Weights of a small image autoencoder: decoder widths [64, 128, 128, 128], soap at rate 0.0017.
Rows from block 7 of the encoder, named by matrix and row number. Each number is 50 + 10 x the weight over the matrix's rms, rounded and kept within 0 to 99. All counts start at 0.
# fc1: squeeze-excite reduce (encoder.blocks.7.se.fc1.weight, 30x480), inputs 192-287
fc1.0:49 63 54 70 59 41 43 49 54 47 50 48 59 46 57 40 39 51 46 45 62 48 41 62 55 52 47 53 43 27 41 62 46 57 43 51 47 56 61 38 54 62 38 60 60 54 51 57 50 47 48 52 61 40 46 55 55 61 51 38 41 56 56 61 36 50 44 57 65 43 46 43 35 37 65 51 51 54 47 62 49 49 67 42 47 52 57 40 56 45 40 42 42 62 51 32
fc1.1:37 37 40 55 54 69 46 61 45 47 66 48 45 57 54 65 35 38 73 52 44 25 41 44 50 42 35 38 56 58 30 48 57 43 53 38 59 81 28 50 59 71 38 60 57 56 47 56 66 48 61 45 43 62 38 49 48 79 37 61 61 53 52 62 49 59 59 50 47 47 67 56 52 41 58 55 45 61 57 48 48 55 36 48 56 36 37 60 48 46 40 54 47 63 58 51
fc1.2:59 50 66 32 51 45 43 35 63 58 39 57 55 45 41 48 65 45 56 53 35 43 54 55 47 42 54 55 51 45 43 53 51 60 62 49 63 41 48 52 71 45 49 57 34 44 57 48 43 49 28 48 59 38 55 53 51 37 69 38 48 56 49 41 44 43 41 45 52 55 52 49 71 59 47 63 52 47 65 59 63 43 55 60 54 58 50 54 43 50 43 41 44 65 40 54
fc1.3:56 47 49 39 28 52 63 31 44 46 46 23 33 50 48 66 57 68 61 59 31 35 45 54 60 40 49 56 40 54 46 53 50 55 52 57 52 66 57 56 56 58 53 65 63 60 40 29 27 62 62 67 34 83 60 40 56 53 62 39 51 45 61 40 53 59 52 63 53 34 57 47 63 46 55 49 60 63 29 33 65 59 53 49 49 47 49 51 60 46 55 34 60 63 54 52
fc1.4:44 41 51 45 44 47 50 47 41 38 49 57 50 50 42 51 40 46 56 53 46 53 58 45 50 50 48 43 57 58 55 61 42 57 50 62 50 44 42 44 45 43 54 47 45 53 49 56 57 58 52 43 46 48 46 47 49 47 49 44 53 44 54 48 51 46 47 40 47 42 54 57 49 50 56 60 41 51 48 40 59 49 47 43 51 55 51 62 51 56 54 46 47 54 52 55
fc1.5:51 49 52 48 54 32 49 47 53 56 49 56 46 48 59 43 52 43 52 46 60 48 51 59 54 61 58 59 46 61 65 36 61 37 40 49 45 38 43 52 53 50 50 45 45 46 56 44 62 59 42 49 52 51 61 56 33 46 55 56 63 46 52 58 55 55 33 51 40 55 49 43 52 43 54 57 49 50 49 44 48 43 43 58 45 40 48 67 45 60 53 54 38 40 52 44
fc1.6:40 46 62 66 24 31 72 21 57 51 88 66 52 38 47 51 38 63 51 37 63 56 57 47 46 57 51 49 73 40 38 62 52 47 31 43 34 71 37 44 51 37 53 33 69 57 49 55 56 57 87 62 42 45 42 71 40 49 46 71 43 49 52 43 26 21 59 72 37 60 43 49 33 55 72 53 38 89 64 28 31 54 25 34 52 41 32 47 49 45 63 43 56 67 53 43
fc1.7:56 58 37 56 52 62 47 46 40 46 52 50 43 54 42 51 53 44 59 29 46 63 47 38 48 48 48 56 51 52 55 47 52 60 40 52 43 46 53 44 55 51 57 54 48 47 43 53 50 50 44 51 68 45 57 54 49 56 47 50 45 55 48 51 49 46 50 43 46 53 56 55 47 50 50 51 53 62 54 40 51 48 50 44 47 51 50 44 51 57 58 59 69 42 51 45
fc1.8:45 38 60 56 41 54 54 51 43 57 57 50 42 48 61 63 40 46 46 57 54 35 35 48 65 49 43 44 68 76 47 55 60 52 48 43 63 50 57 62 55 53 47 46 41 52 41 55 54 45 29 41 75 43 43 48 31 49 46 57 46 72 37 51 38 47 58 34 45 52 61 45 43 24 57 49 44 46 51 59 50 44 57 52 43 60 58 59 40 55 55 64 41 57 55 25
fc1.9:62 56 53 59 62 75 57 70 41 75 50 63 43 50 33 56 46 30 56 73 38 44 41 54 62 18 34 19 45 65 35 79 38 78 60 47 78 58 55 46 64 45 50 69 58 25 38 56 55 30 34 59 44 57 37 57 44 42 56 58 59 66 62 59 75 53 60 45 49 82 82 67 56 35 44 48 51 76 45 41 48 35 37 37 31 22 44 56 42 78 48 58 45 61 38 44
fc1.10:51 51 45 52 39 53 56 62 61 48 59 50 45 43 46 58 51 48 51 56 50 62 44 53 59 39 52 49 59 39 57 43 46 49 47 55 62 53 59 41 53 40 47 48 47 40 47 36 57 44 53 53 55 48 36 47 58 56 50 50 53 45 53 56 48 43 54 57 65 50 58 46 52 45 44 56 50 42 50 47 49 58 55 51 40 53 51 43 40 54 54 51 52 59 49 48
fc1.11:66 47 69 40 50 62 59 72 54 45 52 34 57 53 49 59 51 50 63 34 48 35 48 54 63 56 47 55 52 61 38 45 39 57 52 44 44 42 48 46 41 55 51 45 43 57 50 56 40 46 40 50 47 63 43 41 49 44 35 57 43 34 41 52 41 38 41 51 52 55 43 47 46 56 60 54 50 57 42 45 49 60 35 47 42 51 60 54 57 44 51 63 56 48 44 57
fc1.12:37 41 42 35 89 45 53 56 40 44 47 63 53 57 74 55 55 42 49 47 55 61 48 39 68 32 54 64 48 68 49 43 70 43 36 36 57 37 55 62 56 53 57 55 20 43 71 64 64 72 69 55 85 51 62 37 56 60 65 71 45 49 49 55 70 09 68 73 47 54 46 50 37 33 27 38 53 80 55 72 60 38 41 48 53 59 54 54 73 47 73 65 47 41 45 41
fc1.13:60 57 33 53 43 65 31 38 50 36 41 45 56 41 26 59 75 40 52 29 46 51 40 83 66 15 60 32 41 40 34 41 64 69 46 37 31 69 43 64 63 57 53 32 51 26 49 54 47 63 53 47 43 66 35 48 27 50 56 62 44 41 59 41 53 62 40 48 37 54 54 43 46 57 58 62 43 39 61 32 70 49 53 52 52 50 62 59 48 58 29 37 49 64 36 45
fc1.14:37 67 52 49 45 35 54 63 64 67 66 39 56 27 45 64 53 64 49 23 47 58 36 65 47 25 55 37 56 34 45 41 46 27 60 41 50 46 57 68 48 57 59 51 48 39 41 54 64 46 50 65 72 55 61 53 55 58 59 53 60 37 42 47 50 32 42 55 43 53 44 37 46 32 73 44 35 60 56 46 87 65 49 64 53 46 54 45 79 49 72 34 51 61 59 76
fc1.15:52 45 45 41 53 50 42 36 53 46 41 48 58 55 51 46 60 44 56 48 63 45 56 43 49 53 52 46 43 42 57 43 65 49 57 47 50 57 54 43 54 55 52 46 50 52 39 50 51 54 52 44 53 53 57 53 34 49 45 41 40 49 47 55 46 52 46 50 32 59 51 56 53 50 48 44 37 43 49 53 50 59 33 47 60 47 53 49 41 53 46 49 38 52 50 51
fc1.16:46 54 43 50 44 54 41 52 46 41 50 49 52 51 58 44 50 58 48 64 59 56 51 39 41 41 45 46 47 47 57 48 49 55 53 51 44 43 48 49 44 42 47 53 43 63 35 52 57 56 57 49 35 51 50 58 43 64 52 55 44 43 43 46 42 60 44 48 44 53 53 48 51 40 50 52 49 53 62 45 52 47 55 62 48 57 41 42 46 48 34 35 49 67 61 44
fc1.17:46 62 62 65 55 62 57 42 47 37 17 51 41 37 51 62 60 68 53 64 59 50 43 54 46 39 51 39 50 46 49 59 60 67 48 38 50 69 43 58 65 53 64 68 56 42 62 51 55 61 44 55 46 64 40 42 46 50 44 76 43 46 61 52 86 51 61 46 51 75 66 37 64 54 58 56 49 37 37 44 59 43 52 64 52 27 45 50 45 60 48 59 46 52 52 49
fc1.18:53 50 47 57 47 53 51 51 55 51 52 58 51 51 59 47 50 54 54 48 49 44 44 50 47 46 55 44 50 46 53 50 54 51 46 46 62 61 44 57 46 52 32 51 47 44 50 46 52 51 55 45 45 38 52 57 57 39 50 58 46 45 52 51 54 49 47 47 48 41 44 45 45 48 46 50 52 49 54 53 55 48 48 46 48 47 56 54 47 58 47 57 39 44 50 53
fc1.19:50 52 38 51 68 66 47 49 49 39 36 45 44 48 50 50 55 46 48 91 27 29 47 33 42 43 21 79 44 49 50 45 25 50 53 51 50 63 34 61 71 25 45 36 48 59 51 77 48 34 62 34 58 79 30 07 21 50 53 77 57 72 49 44 62 56 65 78 46 70 59 71 53 38 54 58 62 78 35 60 33 46 39 42 49 46 39 51 40 52 60 76 63 45 42 67
fc1.20:46 48 57 57 54 50 51 42 47 40 48 49 39 51 45 53 55 51 60 44 46 60 48 41 56 51 50 48 45 52 48 52 55 48 59 47 53 47 50 47 50 48 48 34 48 56 50 48 51 55 44 39 54 48 55 53 57 50 59 47 51 49 53 58 69 56 54 46 60 51 55 56 52 45 50 44 48 50 45 54 60 46 54 40 47 44 42 43 41 47 42 56 43 43 50 58
fc1.21:43 54 58 38 41 41 52 48 49 48 62 50 46 61 61 42 41 51 49 43 42 51 56 32 56 44 46 48 32 54 51 82 48 45 42 46 58 50 48 50 39 46 54 54 42 59 67 42 50 49 47 53 52 46 55 57 60 44 43 61 58 44 59 52 49 44 58 43 40 32 64 53 50 53 45 46 75 54 50 46 58 46 56 46 42 46 53 63 50 57 60 48 50 36 39 46
fc1.22:41 29 33 62 73 71 54 61 46 34 51 56 41 57 55 56 60 50 47 62 64 45 58 53 36 29 71 67 39 47 32 62 62 34 42 59 39 50 44 41 31 45 46 29 65 48 49 31 44 52 64 56 64 34 38 49 42 21 58 47 47 54 62 44 67 69 57 57 40 39 34 33 39 53 38 49 48 63 65 59 47 50 63 57 58 58 43 66 41 39 49 56 63 45 50 40
fc1.23:59 49 63 49 48 63 61 35 44 60 57 55 48 46 53 56 40 56 35 53 41 50 53 50 46 57 47 45 56 52 55 46 53 42 57 51 45 43 44 38 52 44 59 52 54 46 41 59 56 56 38 45 57 48 52 48 42 55 39 42 61 56 41 50 49 50 40 53 52 49 43 49 47 45 44 52 49 61 47 41 53 56 40 52 50 37 51 52 53 49 44 45 49 49 65 55
fc1.24:37 43 46 31 42 49 46 41 45 36 60 53 53 62 65 52 52 46 53 57 34 55 57 69 48 46 53 54 47 42 46 45 35 42 54 54 42 57 27 47 62 53 44 52 52 50 46 43 45 54 41 59 57 41 50 54 52 45 65 41 52 51 49 45 53 56 41 54 54 55 47 42 59 38 36 45 38 47 46 54 56 52 53 59 50 38 51 49 43 41 50 55 45 66 55 58
fc1.25:58 57 46 57 48 40 47 57 38 42 51 51 48 40 41 44 57 38 39 48 58 41 49 57 51 53 48 53 35 47 48 54 46 36 43 47 51 56 48 50 45 47 48 47 60 65 44 49 47 57 47 46 52 44 49 50 55 49 53 34 51 57 57 56 50 40 52 50 45 59 53 52 42 58 54 40 48 38 56 58 49 51 56 53 49 48 48 48 54 54 44 48 50 39 56 55
fc1.26:47 44 54 41 48 64 37 48 46 42 63 46 61 59 66 49 60 53 64 49 52 47 38 79 41 62 44 39 55 44 42 48 39 44 42 48 44 68 59 33 69 62 42 51 44 43 35 54 54 73 46 65 51 22 37 56 52 54 41 36 41 52 54 51 28 43 59 49 36 61 65 22 61 43 45 43 46 41 21 57 52 35 53 37 53 61 72 41 78 45 60 29 42 34 63 54
fc1.27:43 38 31 50 81 62 32 49 52 51 37 51 64 51 43 29 48 39 58 74 18 35 73 31 50 39 54 36 44 35 59 29 41 61 65 54 42 52 53 57 80 27 40 48 56 47 55 59 35 42 77 35 68 69 40 54 72 37 31 31 52 69 50 49 49 41 28 75 42 45 37 67 30 64 15 46 73 50 52 47 40 67 66 72 62 46 53 60 55 40 59 61 44 32 67 47
fc1.28:53 48 52 53 59 37 39 49 47 55 45 57 61 53 59 56 46 48 50 45 55 56 52 61 62 51 39 47 46 46 41 46 58 45 41 38 52 48 38 43 51 46 51 54 43 46 42 48 49 56 52 57 41 35 39 45 49 54 45 57 44 39 44 58 39 45 49 55 43 41 49 42 58 46 50 56 57 50 49 48 62 55 44 62 50 51 53 46 59 55 47 47 50 48 47 53
fc1.29:44 58 66 51 58 47 52 63 56 62 47 50 54 50 42 71 65 71 48 55 43 32 52 50 38 54 58 44 47 43 45 54 59 62 43 33 82 74 57 67 71 52 54 49 46 61 46 38 31 69 49 32 38 71 53 34 59 48 60 39 65 45 44 39 59 64 70 64 55 39 43 55 34 61 36 49 50 50 53 45 55 46 45 32 44 44 59 43 45 65 66 52 41 80 40 37